config.yaml
model: "sound classifier"
n_mels: 40
targets: ["tonic", "instrument", "pace"]
num_classes: [12, 20, 3]
norm: "batchnorm"
kernel_size: 11
stem: "single"
label_smoothing: 0.1
loss: "cross_entropy"
Rows from block 6, named by matrix and row number. Each number is 200 + 40 x the weight over its row's rms, rounded and kept within 0 to 999. All counts start at 0. After the name is the row's rms in percent of the matrix's.
# short0: shortcut pointwise conv, stride 2 (model.blocks.6.short.0.weight, 192x192x1), inputs 0-63
short0.73,101,160,227,191,194,231,141,170,195,135,211,217,138,203,217,155,208,246,76,203,39,191,173,196,206,210,194,222,196,194,213,237,196,215,170,199,236,203,209,59,196,211,207,203,207,163,228,207,301,263,177,232,157,169,149,192,166,207,179,208,184,195,208,216,183
short0.74,104,123,181,143,220,180,189,149,183,226,141,202,132,202,260,207,201,216,189,102,246,275,202,267,224,161,137,258,160,198,206,239,177,162,245,193,173,235,169,236,194,221,231,190,160,252,224,174,243,163,215,187,259,269,193,255,143,186,246,201,225,227,109,179,205
short0.75,092,206,228,191,178,217,217,219,158,229,218,146,256,192,175,226,226,238,221,181,336,177,199,189,159,278,282,195,167,221,277,194,177,43,203,205,213,249,236,216,213,285,54,248,206,225,188,178,233,210,223,218,230,223,293,224,201,227,230,124,216,243,202,204,211
short0.76,102,223,176,176,213,145,177,177,191,217,207,225,155,193,221,156,193,207,178,182,222,206,195,245,189,114,176,156,185,212,186,234,219,175,227,176,208,202,218,255,148,191,159,201,155,161,200,220,201,190,261,196,209,225,198,177,175,183,241,179,171,240,178,199,210
short0.77,099,254,189,202,187,169,198,146,168,233,227,156,255,272,128,213,197,111,168,264,264,179,203,165,243,256,220,207,135,194,275,139,189,166,231,169,230,166,178,209,257,254,195,127,190,171,210,219,229,106,184,235,215,222,247,208,202,207,224,127,244,172,245,217,232
short0.78,098,229,175,269,258,177,240,239,158,167,242,209,232,264,156,125,203,216,189,128,227,227,224,127,233,248,227,127,270,174,151,277,198,86,213,161,255,183,181,166,186,216,171,220,243,161,222,190,188,275,210,254,176,194,155,168,254,190,188,167,169,194,166,190,163
short0.79,093,195,224,221,248,151,278,187,201,239,230,203,181,196,189,223,155,223,163,202,264,190,211,266,267,262,152,213,212,163,195,202,196,71,162,211,125,287,231,214,186,146,278,236,216,192,253,209,173,165,176,193,173,220,104,219,198,223,154,216,200,191,179,260,187
short0.80,105,214,197,195,120,114,263,293,214,263,214,229,172,159,209,204,233,181,176,164,231,205,239,198,241,154,285,203,199,167,90,273,203,129,234,174,158,150,111,186,123,248,75,222,141,181,142,150,187,159,194,178,181,185,220,131,209,219,199,177,203,208,208,91,262
short0.81,108,99,182,239,221,185,172,143,202,216,206,175,176,201,274,215,142,221,168,173,216,182,228,258,194,165,258,219,236,155,189,147,218,163,183,120,216,34,214,219,184,156,288,133,218,228,264,202,196,232,226,265,209,227,175,66,200,287,171,50,138,161,216,144,183
short0.82,107,231,245,175,147,238,233,221,182,199,200,253,197,195,130,242,269,191,232,194,239,190,240,149,173,231,190,199,218,226,194,241,201,120,211,175,196,291,202,180,181,262,61,201,171,183,212,206,235,164,194,206,182,222,257,173,156,174,226,256,243,286,195,233,220
short0.83,093,194,227,265,187,190,213,234,143,188,277,162,203,162,249,126,289,248,205,187,185,198,222,231,149,218,253,189,192,219,172,222,215,185,235,189,188,193,238,147,154,188,199,187,176,155,267,195,231,250,162,225,206,176,136,202,264,178,216,168,189,260,184,174,233
short0.84,097,196,235,220,255,123,258,174,246,198,208,267,184,216,131,192,219,292,215,171,247,176,194,217,170,260,159,216,224,268,158,289,185,97,168,220,209,230,158,202,172,175,221,133,193,182,208,187,214,131,210,288,165,168,196,249,151,116,194,232,182,200,183,196,238
short0.85,109,163,114,179,129,216,204,165,237,228,222,154,103,184,250,204,236,207,213,215,231,184,187,147,170,261,159,226,189,119,196,235,184,163,174,192,212,178,212,188,150,125,219,227,179,223,171,252,226,178,152,178,185,153,147,161,141,76,191,204,174,253,193,189,158
short0.86,098,231,239,239,151,164,212,198,205,193,178,140,177,144,214,130,200,263,256,80,229,154,212,138,194,169,167,141,182,258,148,273,177,93,173,191,127,253,156,142,209,167,172,170,184,201,236,154,221,90,183,241,259,188,160,132,211,224,142,164,185,218,176,179,188
short0.87,100,202,166,175,216,217,179,184,169,182,267,206,153,189,224,120,243,230,138,156,247,186,170,208,237,239,233,237,151,220,199,215,222,156,207,207,87,257,226,207,188,167,227,193,194,217,250,224,172,170,197,177,179,149,147,189,145,227,193,200,201,194,167,204,200
short0.88,100,229,186,189,154,148,194,222,185,219,253,164,291,157,183,169,263,243,189,162,260,195,233,223,106,209,223,226,196,204,157,182,223,183,185,189,243,164,143,222,181,202,113,203,164,185,157,148,259,220,170,250,226,175,266,211,238,82,223,229,228,210,186,196,235
short0.89,088,143,205,206,307,188,233,189,198,137,225,200,247,205,169,154,133,182,169,152,247,151,247,167,182,206,131,193,218,139,235,246,228,124,160,281,224,164,171,137,196,194,200,235,230,184,219,245,229,262,201,216,210,231,127,198,238,179,193,218,207,107,279,194,271
short0.90,101,141,189,202,204,144,218,256,207,176,185,228,131,201,195,195,233,231,190,250,199,185,185,262,168,166,277,226,146,196,197,176,185,130,248,100,226,208,223,179,125,249,240,202,214,176,223,189,150,205,229,239,248,187,233,91,233,256,160,235,181,205,195,175,151
short0.91,098,226,187,195,164,220,137,217,128,237,216,183,188,194,189,163,221,197,278,224,233,223,222,189,166,220,204,239,211,207,216,192,317,193,219,240,159,185,147,345,224,208,225,240,110,223,218,208,135,209,203,192,196,186,173,242,222,190,203,229,174,139,248,201,178
short0.92,107,157,182,202,241,136,189,66,150,285,222,237,243,150,242,195,138,181,187,204,226,184,251,232,220,156,137,190,241,146,222,225,204,138,143,151,186,136,178,203,243,182,224,156,244,197,193,121,207,218,223,246,225,166,169,175,140,219,254,242,207,183,208,228,201
short0.93,111,114,219,143,226,219,173,120,151,156,217,245,141,178,264,222,261,207,185,129,222,247,198,247,272,191,230,251,114,212,207,231,195,212,273,117,126,232,157,212,173,260,182,163,206,208,235,193,150,200,187,206,231,211,220,215,160,191,225,130,243,227,223,213,243
short0.94,105,206,199,248,182,141,163,123,119,221,235,185,150,229,190,209,128,121,211,157,239,164,259,255,173,199,197,195,224,271,295,170,241,172,151,217,192,194,207,214,195,126,224,191,180,211,222,156,178,177,218,223,190,190,251,112,134,228,188,89,182,212,195,241,230
short0.95,099,244,238,200,106,176,208,207,219,177,198,175,173,214,231,183,216,255,202,220,278,175,239,177,215,228,150,186,139,211,142,205,171,112,242,203,117,239,195,175,206,209,212,259,233,179,251,178,195,170,144,187,227,197,89,166,194,185,107,132,219,259,192,196,172
short0.96,103,187,182,187,206,180,180,225,232,229,169,194,157,232,251,143,286,227,209,167,165,191,211,185,189,219,180,251,179,208,171,200,208,140,235,186,165,206,194,207,219,216,223,202,194,217,125,195,152,232,149,155,256,216,105,232,167,196,193,197,189,184,137,185,147
short0.97,094,157,150,231,175,225,146,195,178,300,147,179,154,270,172,218,160,132,210,237,248,177,207,165,214,287,183,204,221,119,217,222,208,101,223,163,235,184,216,213,200,268,217,167,179,208,95,155,204,159,226,204,219,191,224,207,175,106,168,198,198,243,212,205,158
short0.98,098,175,232,257,225,196,224,263,266,230,179,143,162,163,162,136,166,222,139,148,193,183,146,139,182,118,210,171,219,227,176,219,150,193,200,197,264,170,187,155,172,147,212,212,201,193,166,198,184,238,221,235,164,192,182,190,209,192,122,213,179,201,209,158,225
short0.99,112,199,171,304,215,195,199,222,170,125,208,210,122,211,211,101,223,186,175,167,123,130,185,167,220,214,201,170,199,218,172,212,188,177,153,208,155,222,225,177,208,198,191,241,212,118,181,206,193,248,145,249,181,216,200,146,158,230,239,234,179,240,92,245,174
short0.100,092,207,233,212,188,218,204,200,187,212,169,195,164,189,178,196,202,183,226,156,183,195,211,204,184,185,168,214,196,204,214,184,215,294,180,170,170,200,144,211,215,221,190,188,180,193,209,229,179,231,191,206,141,231,206,220,145,194,205,216,207,208,203,172,194
short0.101,101,258,231,225,174,189,109,201,212,223,137,127,210,228,241,186,120,224,222,198,217,179,265,117,152,187,212,220,174,208,182,195,236,145,218,219,179,168,170,265,265,210,274,187,160,264,202,202,204,191,209,257,210,203,155,222,178,252,147,129,203,238,265,221,193
short0.102,097,129,155,210,237,156,195,192,156,235,178,219,167,205,115,190,206,147,179,182,169,188,214,190,234,234,209,170,185,142,210,244,169,148,215,133,194,73,76,181,156,150,218,189,207,213,207,186,213,218,203,244,201,182,134,202,131,156,190,233,151,94,163,157,187
short0.103,096,131,176,216,247,135,199,244,139,245,159,231,272,199,106,163,172,165,183,174,252,187,205,209,200,265,219,214,174,124,232,247,202,103,181,178,225,198,180,175,192,307,190,183,178,213,155,132,197,233,184,244,188,169,270,270,274,137,192,229,185,126,183,175,170
short0.104,098,219,242,204,199,246,181,229,142,95,231,200,201,196,172,132,194,201,258,220,245,239,237,181,137,184,183,244,204,217,209,205,279,236,216,238,232,209,223,256,211,211,248,221,103,203,253,210,157,219,212,176,221,170,203,210,222,230,225,218,270,210,217,225,228
short0.105,093,243,196,221,200,174,212,182,160,282,149,239,238,191,194,182,239,216,176,226,249,167,204,170,217,229,177,212,211,215,159,244,218,135,167,247,258,236,137,139,248,228,188,200,116,203,188,147,236,233,225,190,224,208,190,161,181,135,232,205,201,176,188,211,192
short0.106,110,223,141,226,174,182,144,192,281,170,214,140,163,231,187,114,212,204,144,257,110,152,187,108,193,205,259,120,228,187,204,147,219,175,199,203,135,195,219,148,186,169,215,231,212,190,152,195,165,205,279,230,201,145,208,217,167,213,181,229,81,189,182,205,158
short0.107,089,232,132,203,161,258,196,221,149,183,167,165,184,292,236,181,220,264,197,228,263,193,186,156,153,245,173,144,283,237,131,307,244,104,145,225,220,237,192,178,203,199,183,206,213,177,115,153,227,208,179,195,271,219,214,193,178,150,226,234,211,248,218,208,171
short0.108,116,185,235,205,161,177,208,289,191,211,203,298,225,193,154,207,234,221,171,209,217,194,92,89,210,197,213,218,211,222,99,263,215,176,202,128,229,125,189,193,206,227,115,234,132,213,172,170,187,171,167,188,186,160,143,67,201,201,209,242,229,135,190,155,196
short0.109,100,220,251,263,146,205,215,191,197,240,179,202,206,187,235,162,152,243,224,268,283,183,224,223,144,179,177,159,228,265,179,235,179,166,170,213,108,259,219,210,178,219,190,145,210,133,255,207,164,106,186,212,210,219,177,263,177,147,204,213,182,256,273,247,210
short0.110,109,212,229,206,189,194,185,299,186,209,216,134,159,219,160,167,257,281,222,164,205,195,161,188,62,210,279,199,242,199,123,127,212,190,202,261,223,249,179,188,127,223,166,196,208,169,172,163,195,187,197,199,212,166,249,220,258,71,178,76,167,217,212,203,188
short0.111,104,123,224,199,237,178,167,218,220,166,149,214,156,196,131,227,208,251,120,115,194,253,143,208,195,203,201,226,179,155,136,221,166,205,169,114,185,92,180,204,227,196,240,204,257,215,191,163,214,202,270,265,230,246,154,244,133,147,147,196,181,127,244,138,135
short0.112,099,219,142,235,162,218,172,180,222,190,223,243,96,236,209,182,209,201,246,168,216,171,187,207,203,199,162,191,229,185,197,216,268,169,204,147,73,219,196,202,179,246,202,186,209,248,209,186,170,245,195,167,195,48,213,177,137,209,224,189,210,207,116,243,199
short0.113,096,135,187,215,147,194,203,173,251,234,160,153,75,262,213,156,196,162,140,242,240,182,126,77,194,263,220,150,187,167,214,130,181,126,197,205,154,190,203,131,154,123,227,209,240,205,212,237,106,189,194,228,214,200,195,204,164,144,176,131,155,196,152,171,153
short0.114,092,180,196,206,197,140,205,207,194,195,202,215,156,155,235,148,202,223,157,235,236,217,175,251,202,171,182,248,222,226,203,220,205,161,248,183,213,207,213,242,205,234,203,227,236,217,239,226,191,209,262,170,166,396,182,255,166,197,222,200,203,226,255,213,256
short0.115,098,221,163,165,205,229,200,213,229,214,215,188,160,121,232,146,225,197,207,233,69,198,196,175,209,211,193,300,105,202,171,182,207,146,229,202,158,221,199,206,214,159,259,220,162,233,170,188,198,184,231,161,198,216,235,231,153,230,214,251,235,189,150,218,164
short0.116,097,193,164,235,210,130,240,184,166,152,235,210,187,237,232,82,201,208,233,206,171,179,192,256,215,208,225,290,141,185,220,181,229,169,207,183,120,217,181,163,194,182,214,187,174,166,239,201,197,234,177,221,159,184,167,190,196,238,156,197,176,218,147,204,226
short0.117,105,153,205,215,195,179,186,266,155,245,191,293,215,231,159,233,239,179,209,175,217,167,127,174,238,203,244,229,238,173,114,200,209,117,235,160,208,147,226,185,209,200,165,194,150,231,214,173,194,204,208,240,171,223,149,80,179,202,244,197,239,129,224,190,204
short0.118,098,209,167,218,163,188,234,168,187,117,200,154,242,158,191,180,199,146,223,180,92,204,180,156,191,154,176,188,218,168,160,151,157,274,187,150,160,169,170,178,149,198,202,174,106,175,173,231,211,249,141,172,210,108,163,178,228,207,229,126,214,211,126,192,193
short0.119,099,186,214,177,192,207,158,235,257,337,100,204,138,230,187,229,203,212,222,153,235,199,209,220,193,227,97,179,249,191,173,221,222,126,225,215,222,241,180,235,184,186,192,249,173,234,228,212,198,162,233,164,212,261,209,192,189,203,220,227,175,218,167,199,199
short0.120,090,162,123,194,178,210,187,170,203,190,196,174,131,199,193,189,247,96,229,203,232,187,157,215,208,176,198,163,204,131,189,208,134,167,234,197,233,149,132,169,166,183,165,214,210,156,111,215,189,195,190,207,193,205,249,215,139,217,229,224,227,216,200,179,179
short0.121,104,205,158,153,183,176,192,113,169,196,221,192,251,241,137,200,178,203,197,164,209,225,218,211,249,191,106,197,165,165,207,194,168,146,274,148,194,125,174,171,256,217,147,191,163,160,182,127,190,193,210,245,222,204,229,222,124,224,255,154,244,171,204,195,225
short0.122,101,218,178,234,186,220,213,166,257,159,183,160,248,139,123,191,177,174,112,233,114,184,165,173,165,176,202,72,154,167,211,182,133,216,148,202,202,156,191,95,225,161,234,240,227,134,164,204,199,216,258,202,152,227,194,248,237,181,171,180,138,174,210,195,186
short0.123,096,144,163,210,229,149,150,185,121,225,220,173,302,201,181,204,251,154,235,152,258,184,241,246,140,231,208,147,176,164,188,110,244,90,212,155,211,54,192,174,241,235,194,200,181,156,167,144,209,196,165,258,251,238,273,121,247,214,222,83,242,167,182,147,265
short0.124,110,204,180,241,239,158,269,244,208,107,216,204,206,211,230,118,114,217,221,159,132,140,206,184,199,109,231,110,178,233,194,178,136,190,158,203,165,184,204,214,231,142,160,200,231,95,159,221,133,173,186,192,97,220,169,185,204,213,229,225,185,197,162,224,208
short0.125,099,222,166,195,184,149,190,210,170,234,219,177,229,181,244,213,213,197,198,133,226,180,270,253,175,241,195,182,229,183,184,217,245,152,151,165,132,206,229,165,85,130,178,207,182,234,186,137,195,160,187,211,146,217,114,133,151,271,224,207,183,268,248,182,231
short0.126,103,164,236,111,246,236,238,228,230,103,248,142,176,246,233,120,175,220,212,213,175,191,201,124,159,194,220,223,157,231,222,177,193,203,169,251,253,204,158,152,204,205,204,202,213,183,185,160,236,246,110,186,162,251,199,220,194,203,137,208,237,190,221,252,197
short0.127,112,232,245,198,138,210,195,189,185,208,199,190,227,212,110,207,232,270,210,202,223,204,217,182,134,209,218,176,234,212,224,197,196,179,152,244,185,285,172,201,261,282,191,160,200,168,238,143,202,158,227,194,199,177,210,230,195,45,244,99,244,233,175,246,201
short0.128,091,188,229,182,187,166,210,241,204,134,215,226,154,212,178,169,164,211,221,218,124,217,178,188,177,207,185,228,210,189,223,179,213,186,217,209,250,166,111,252,145,233,207,227,162,216,201,208,234,232,205,163,219,170,200,168,204,179,182,192,205,101,229,157,226
short0.129,092,213,168,209,195,188,247,196,198,242,218,181,206,218,193,169,212,175,243,188,142,153,248,218,150,231,157,221,179,191,200,196,190,164,221,149,210,186,194,216,159,193,191,231,170,218,194,198,139,236,166,184,205,62,171,189,206,231,225,207,192,219,212,202,234
short0.130,110,242,126,192,189,228,123,192,261,165,237,154,162,202,164,148,214,198,137,245,180,204,188,127,174,295,227,218,216,225,148,154,254,187,202,235,147,189,194,179,247,201,242,191,195,255,155,180,155,184,238,181,155,205,194,210,150,214,199,226,169,217,191,209,149
short0.131,094,241,172,247,172,156,174,236,175,217,170,263,157,212,97,202,198,239,164,203,239,221,144,241,176,181,223,177,221,230,225,224,265,207,125,223,220,300,197,178,127,249,176,194,164,210,151,208,248,119,196,189,208,160,134,213,152,224,157,262,144,238,170,262,144
short0.132,119,182,177,248,265,170,210,43,198,209,209,215,184,234,79,189,92,135,195,236,225,209,220,224,269,191,141,190,209,139,255,233,196,188,243,204,158,226,214,188,166,163,244,184,171,174,227,223,203,145,232,232,200,187,122,280,185,80,229,267,170,130,198,183,175
short0.133,077,203,260,216,194,196,210,188,214,171,215,231,154,215,127,167,183,202,229,246,105,211,185,150,184,248,200,181,214,263,212,182,244,172,184,254,185,192,168,238,189,200,208,233,284,207,278,246,124,214,180,257,150,159,205,171,162,197,182,206,180,226,193,189,219
short0.134,103,151,234,121,188,144,120,213,225,227,148,198,205,126,165,177,268,213,185,174,171,141,157,177,165,217,184,287,51,157,210,191,230,160,212,148,202,149,243,116,177,213,198,252,277,206,188,209,212,229,229,206,230,261,191,214,231,203,191,192,229,240,249,160,219
short0.135,099,194,208,146,194,218,190,174,172,181,244,215,224,169,206,122,252,166,191,190,234,226,149,142,221,192,248,306,84,177,214,205,240,164,214,189,122,231,219,211,188,238,215,200,154,208,214,176,156,199,194,214,173,161,236,204,169,187,201,214,250,225,205,196,191
short0.136,098,176,149,135,216,168,226,238,129,104,216,221,198,199,148,124,198,199,191,235,254,86,200,230,191,229,204,201,152,247,200,202,225,176,151,215,186,197,167,172,208,107,236,263,159,208,192,184,136,240,151,195,278,238,189,213,160,235,175,223,213,227,136,192,191
short0.137,112,239,169,213,166,203,154,222,224,253,137,170,148,213,158,226,166,207,230,232,201,200,226,146,156,232,110,206,204,218,162,212,251,163,205,243,162,207,178,269,246,175,218,235,205,218,132,147,162,162,211,152,254,200,173,226,165,228,186,243,130,185,198,202,70
short0.138,103,223,246,182,111,228,204,237,171,228,238,111,258,150,252,193,265,65,192,153,218,210,239,237,159,188,243,213,173,202,179,178,227,104,218,204,191,241,255,190,184,270,30,202,174,199,181,162,278,227,185,202,230,190,268,196,176,274,243,184,219,269,181,203,222
short0.139,093,240,211,194,156,186,226,238,215,253,201,181,207,233,217,177,119,251,207,217,270,190,155,124,146,226,215,178,200,241,162,215,253,74,160,223,210,200,155,203,235,194,134,143,211,174,156,161,229,130,215,242,208,196,243,135,225,88,165,225,200,215,212,179,221
short0.140,104,169,179,167,222,128,195,186,161,217,156,217,182,187,199,206,160,219,177,170,305,201,184,184,205,204,200,158,180,200,205,214,193,140,244,159,178,208,192,269,171,225,169,254,262,147,185,214,156,182,211,195,241,279,179,193,210,168,169,192,189,147,196,138,218
short0.141,098,165,173,195,178,171,166,197,189,147,185,222,273,166,94,158,213,182,178,203,120,209,177,169,165,193,118,215,107,195,180,243,200,199,153,202,163,201,179,165,222,209,136,223,171,124,151,200,242,218,143,213,131,185,180,215,257,205,242,236,186,157,199,203,188
short0.142,099,179,195,188,238,175,208,95,165,252,191,229,258,152,166,176,156,171,217,147,243,189,278,213,239,191,206,158,180,117,227,225,174,158,169,152,173,158,166,241,335,247,195,185,202,170,213,65,170,269,234,234,214,185,156,227,199,164,251,218,248,185,216,237,220
short0.143,090,250,239,223,229,160,243,135,150,229,210,196,254,179,208,254,189,205,194,117,252,199,247,213,210,205,194,193,165,185,175,210,155,43,114,155,140,222,194,227,223,195,214,176,206,165,209,183,218,187,223,230,206,172,97,220,151,225,236,224,209,179,216,235,179
short0.144,104,193,210,283,198,210,203,246,205,182,184,229,176,161,257,110,184,224,175,138,116,177,195,173,206,202,201,166,200,209,189,142,146,185,194,190,184,223,197,182,248,156,198,197,226,143,224,222,181,224,169,304,160,175,241,142,244,219,230,224,200,240,172,253,125
short0.145,103,107,152,243,145,236,151,169,214,259,179,165,231,194,100,231,244,182,110,234,127,224,151,185,229,162,216,147,192,96,231,177,168,202,209,197,204,197,229,155,82,163,182,245,240,164,196,208,190,239,130,229,233,198,211,232,216,166,182,152,149,145,265,154,191
short0.146,111,188,211,227,163,209,230,189,204,114,170,213,169,192,194,164,226,186,227,124,182,153,182,233,227,116,209,141,182,250,219,164,100,163,187,212,249,232,241,140,196,125,205,137,209,108,173,248,277,202,194,220,263,219,213,179,155,233,220,211,255,252,183,189,187
short0.147,085,193,196,207,261,165,246,188,220,255,203,179,215,207,207,269,188,233,154,160,286,194,204,223,160,241,225,159,199,217,160,281,186,73,194,179,192,180,246,163,193,183,231,193,213,199,177,135,178,198,230,250,187,188,172,199,193,152,204,222,179,192,207,196,184
short0.148,096,246,222,225,146,260,145,209,179,288,189,190,119,230,176,246,134,205,252,198,210,208,214,139,189,206,142,212,232,214,201,216,270,199,138,229,177,194,247,197,198,197,167,240,152,192,140,182,224,181,136,174,249,120,173,218,129,213,160,244,130,189,188,204,94
short0.149,103,235,163,238,174,219,142,166,268,194,165,217,93,180,202,122,213,205,216,227,128,113,155,166,181,143,157,238,180,180,185,214,193,174,245,155,145,194,273,119,198,258,218,202,184,155,143,202,184,191,260,251,240,186,212,243,147,195,246,232,171,235,231,208,141
short0.150,092,184,183,185,209,162,190,134,224,264,181,202,147,206,164,196,187,197,173,233,167,111,181,195,253,264,164,206,168,199,221,220,186,121,206,152,199,192,186,119,214,203,240,200,162,221,189,151,238,188,271,212,238,239,238,226,112,160,197,216,160,215,226,226,164
short0.151,107,232,247,191,101,230,185,218,158,201,224,133,229,138,233,200,307,193,152,197,233,205,278,211,138,242,234,216,225,259,147,231,210,176,214,269,195,215,246,204,106,173,64,214,216,223,182,180,227,214,167,209,207,191,169,234,179,268,205,211,214,291,219,182,201
short0.152,106,241,207,190,178,208,217,167,284,205,159,198,126,202,212,184,148,212,218,260,118,148,204,147,165,117,193,191,217,189,154,184,181,201,247,175,232,149,224,161,166,253,199,150,183,177,119,191,226,124,243,178,208,203,226,205,139,190,235,232,134,189,271,235,248
short0.153,109,169,311,124,223,205,206,217,240,187,195,137,174,216,212,139,149,181,151,202,203,227,170,190,166,153,192,233,170,175,226,183,130,147,178,251,324,235,180,172,182,175,156,205,201,145,214,235,285,249,179,137,200,255,129,229,205,203,181,216,182,178,221,217,242
short0.154,091,208,202,215,150,188,159,227,214,201,181,211,157,162,216,164,228,231,79,257,241,195,231,193,208,196,199,169,136,199,197,200,171,194,200,180,180,214,200,65,207,237,256,247,271,213,202,209,190,202,249,242,157,287,250,259,175,231,185,218,212,253,230,186,199
short0.155,105,225,256,199,108,207,175,230,203,210,201,270,205,194,65,212,239,264,212,155,261,225,206,124,184,241,170,204,201,262,192,269,174,152,204,236,204,252,178,164,241,269,108,171,202,188,183,169,189,177,183,225,195,185,192,115,180,31,223,235,264,209,191,230,221
short0.156,099,219,223,191,108,196,179,194,125,265,219,167,201,194,186,179,181,193,186,181,280,46,249,179,223,244,259,197,202,264,227,178,183,177,186,195,138,200,245,176,263,175,109,180,207,178,168,121,171,194,215,213,204,233,259,187,131,251,195,97,209,265,196,227,200
short0.157,093,171,135,199,162,226,185,158,221,208,174,129,87,211,246,189,212,115,187,246,270,201,244,147,171,259,158,214,171,231,220,218,182,128,153,115,217,95,228,195,229,236,221,215,188,178,146,222,192,138,232,210,206,199,278,148,120,132,172,155,183,278,150,157,172
short0.158,106,182,180,218,282,203,218,41,187,223,246,245,160,148,87,238,119,123,210,180,243,165,211,205,239,188,158,210,194,229,229,269,196,172,235,206,166,173,190,185,221,187,247,131,211,194,200,199,215,155,249,262,234,159,230,234,185,97,229,279,184,142,205,194,194
short0.159,114,89,140,166,202,174,173,97,196,210,173,135,170,202,258,195,151,154,192,255,235,204,200,254,146,187,147,189,195,101,211,143,196,176,141,146,201,54,201,194,237,223,235,176,146,202,197,181,201,208,221,240,222,231,217,117,133,265,195,52,178,225,215,158,197
short0.160,107,213,197,212,233,202,167,159,226,250,139,181,217,165,198,180,194,209,157,187,202,190,148,190,178,176,181,87,55,185,177,174,177,170,146,205,248,170,175,177,133,152,180,192,242,135,175,201,223,223,227,260,153,174,220,180,166,183,227,227,135,192,259,199,214
short0.161,101,168,195,207,178,157,168,211,171,182,246,103,273,259,257,191,145,41,171,241,216,203,211,236,176,249,241,217,182,227,213,49,215,147,213,220,197,179,177,176,193,162,244,103,237,165,177,251,201,190,168,241,194,214,211,192,197,232,179,84,172,182,214,161,167
short0.162,098,192,174,226,240,97,261,121,185,235,145,208,240,160,253,204,205,256,183,165,228,176,244,250,167,191,175,196,215,160,142,242,206,118,142,167,145,91,163,212,147,106,248,162,164,196,166,135,202,182,215,261,244,188,113,198,142,167,243,220,139,203,233,156,223
short0.163,092,196,174,234,193,167,188,185,238,286,189,222,211,189,109,165,183,214,259,185,279,103,174,165,237,176,238,277,173,215,161,256,171,52,240,197,126,180,218,151,213,207,187,196,231,194,201,197,142,178,204,241,200,224,185,203,213,214,192,188,236,143,238,203,209
short0.164,091,203,236,156,228,169,239,231,234,151,182,228,180,206,187,118,200,205,199,214,244,186,176,222,246,145,132,193,105,126,184,224,218,105,221,148,233,212,210,185,135,187,222,248,160,129,259,208,248,180,179,215,126,233,175,178,185,209,238,212,158,186,100,183,192
short0.165,099,184,236,232,168,159,200,257,170,225,182,128,215,199,250,257,210,240,153,180,263,168,308,202,182,196,199,215,201,232,188,239,225,86,193,184,84,213,241,193,198,247,203,182,179,187,209,178,225,135,208,213,224,209,148,158,214,231,174,114,206,278,239,161,228
short0.166,100,166,166,202,171,176,133,195,169,195,186,204,198,202,244,179,212,189,138,134,159,69,216,150,199,192,222,246,135,194,166,199,162,182,172,179,115,221,248,73,216,177,177,226,198,200,136,208,236,227,155,197,191,202,204,188,184,177,194,188,181,222,143,156,152
short0.167,091,218,228,185,228,179,207,181,170,227,219,217,237,179,270,156,236,125,245,158,221,165,271,220,186,177,203,219,133,186,189,206,161,62,160,134,207,193,200,181,204,233,181,223,204,165,218,141,196,221,208,232,218,223,204,224,82,223,230,220,173,242,260,171,216
short0.168,102,194,182,234,193,210,145,211,174,217,225,203,221,177,199,140,239,189,95,156,161,153,188,173,199,247,240,213,195,183,208,202,238,161,173,216,201,199,243,152,203,120,194,234,264,221,202,200,206,203,181,246,220,121,207,212,219,217,148,187,202,243,138,183,115
short0.169,115,233,218,243,175,209,213,213,287,244,146,218,157,150,208,114,231,189,215,244,212,146,211,159,216,184,192,120,164,205,214,169,199,176,239,170,137,210,252,188,245,248,222,188,208,159,161,236,157,217,154,263,186,152,278,233,177,179,268,271,202,212,195,248,94
short0.170,096,194,130,246,221,178,201,200,180,120,172,170,132,204,178,109,172,184,200,142,198,191,163,179,254,172,168,152,118,206,226,234,198,134,231,180,145,196,188,199,198,160,154,200,216,126,216,184,184,187,223,221,148,139,219,198,192,195,218,214,190,198,234,206,263
short0.171,099,235,196,190,125,197,255,199,243,204,245,157,188,161,207,95,171,95,267,210,253,191,139,138,232,230,226,187,134,166,197,171,186,136,224,222,198,185,237,234,214,223,197,147,207,180,206,265,163,150,155,173,139,233,246,196,189,179,183,152,205,185,178,214,188
short0.172,109,190,261,173,199,214,114,230,237,242,135,219,229,179,201,187,265,213,150,162,168,173,211,111,203,228,199,296,85,179,155,191,207,167,212,244,202,201,192,236,155,194,200,240,231,215,170,187,187,252,115,232,236,228,209,157,231,221,112,227,219,225,228,167,127
short0.173,089,214,232,240,141,160,221,210,224,205,178,173,161,214,106,179,189,317,223,197,280,149,218,180,202,185,204,179,171,214,146,295,207,15,224,187,124,260,163,152,181,225,197,215,231,148,209,188,215,173,153,240,220,211,145,229,230,140,119,116,206,255,191,210,209
short0.174,111,168,203,245,171,216,165,152,243,258,213,159,152,250,122,240,125,230,147,216,224,169,98,235,228,143,246,247,181,226,212,190,195,154,228,106,182,81,185,202,202,113,251,179,184,183,203,247,199,161,214,255,210,202,233,217,186,121,195,87,191,72,189,154,160
short0.175,100,228,227,219,175,149,135,152,150,178,221,142,255,167,190,196,240,105,173,112,251,174,249,175,176,212,216,192,142,188,193,162,188,173,150,159,201,252,216,179,228,231,113,165,186,219,199,146,252,238,226,234,251,193,218,209,197,240,228,87,212,253,192,248,180
short0.176,090,161,192,185,178,217,189,189,183,174,182,182,151,154,164,159,178,157,83,185,187,210,181,157,144,202,132,176,214,173,209,133,190,240,161,172,162,155,264,195,177,166,164,178,202,220,175,193,219,220,230,147,177,214,202,194,121,169,201,184,171,122,189,198,202
short0.177,094,152,129,191,197,177,185,138,194,163,182,143,187,218,230,211,192,108,224,252,269,143,245,265,199,212,115,224,202,161,202,135,172,162,211,167,156,169,226,230,122,131,225,198,214,224,244,166,176,204,225,213,246,205,171,174,206,237,201,151,178,219,249,195,189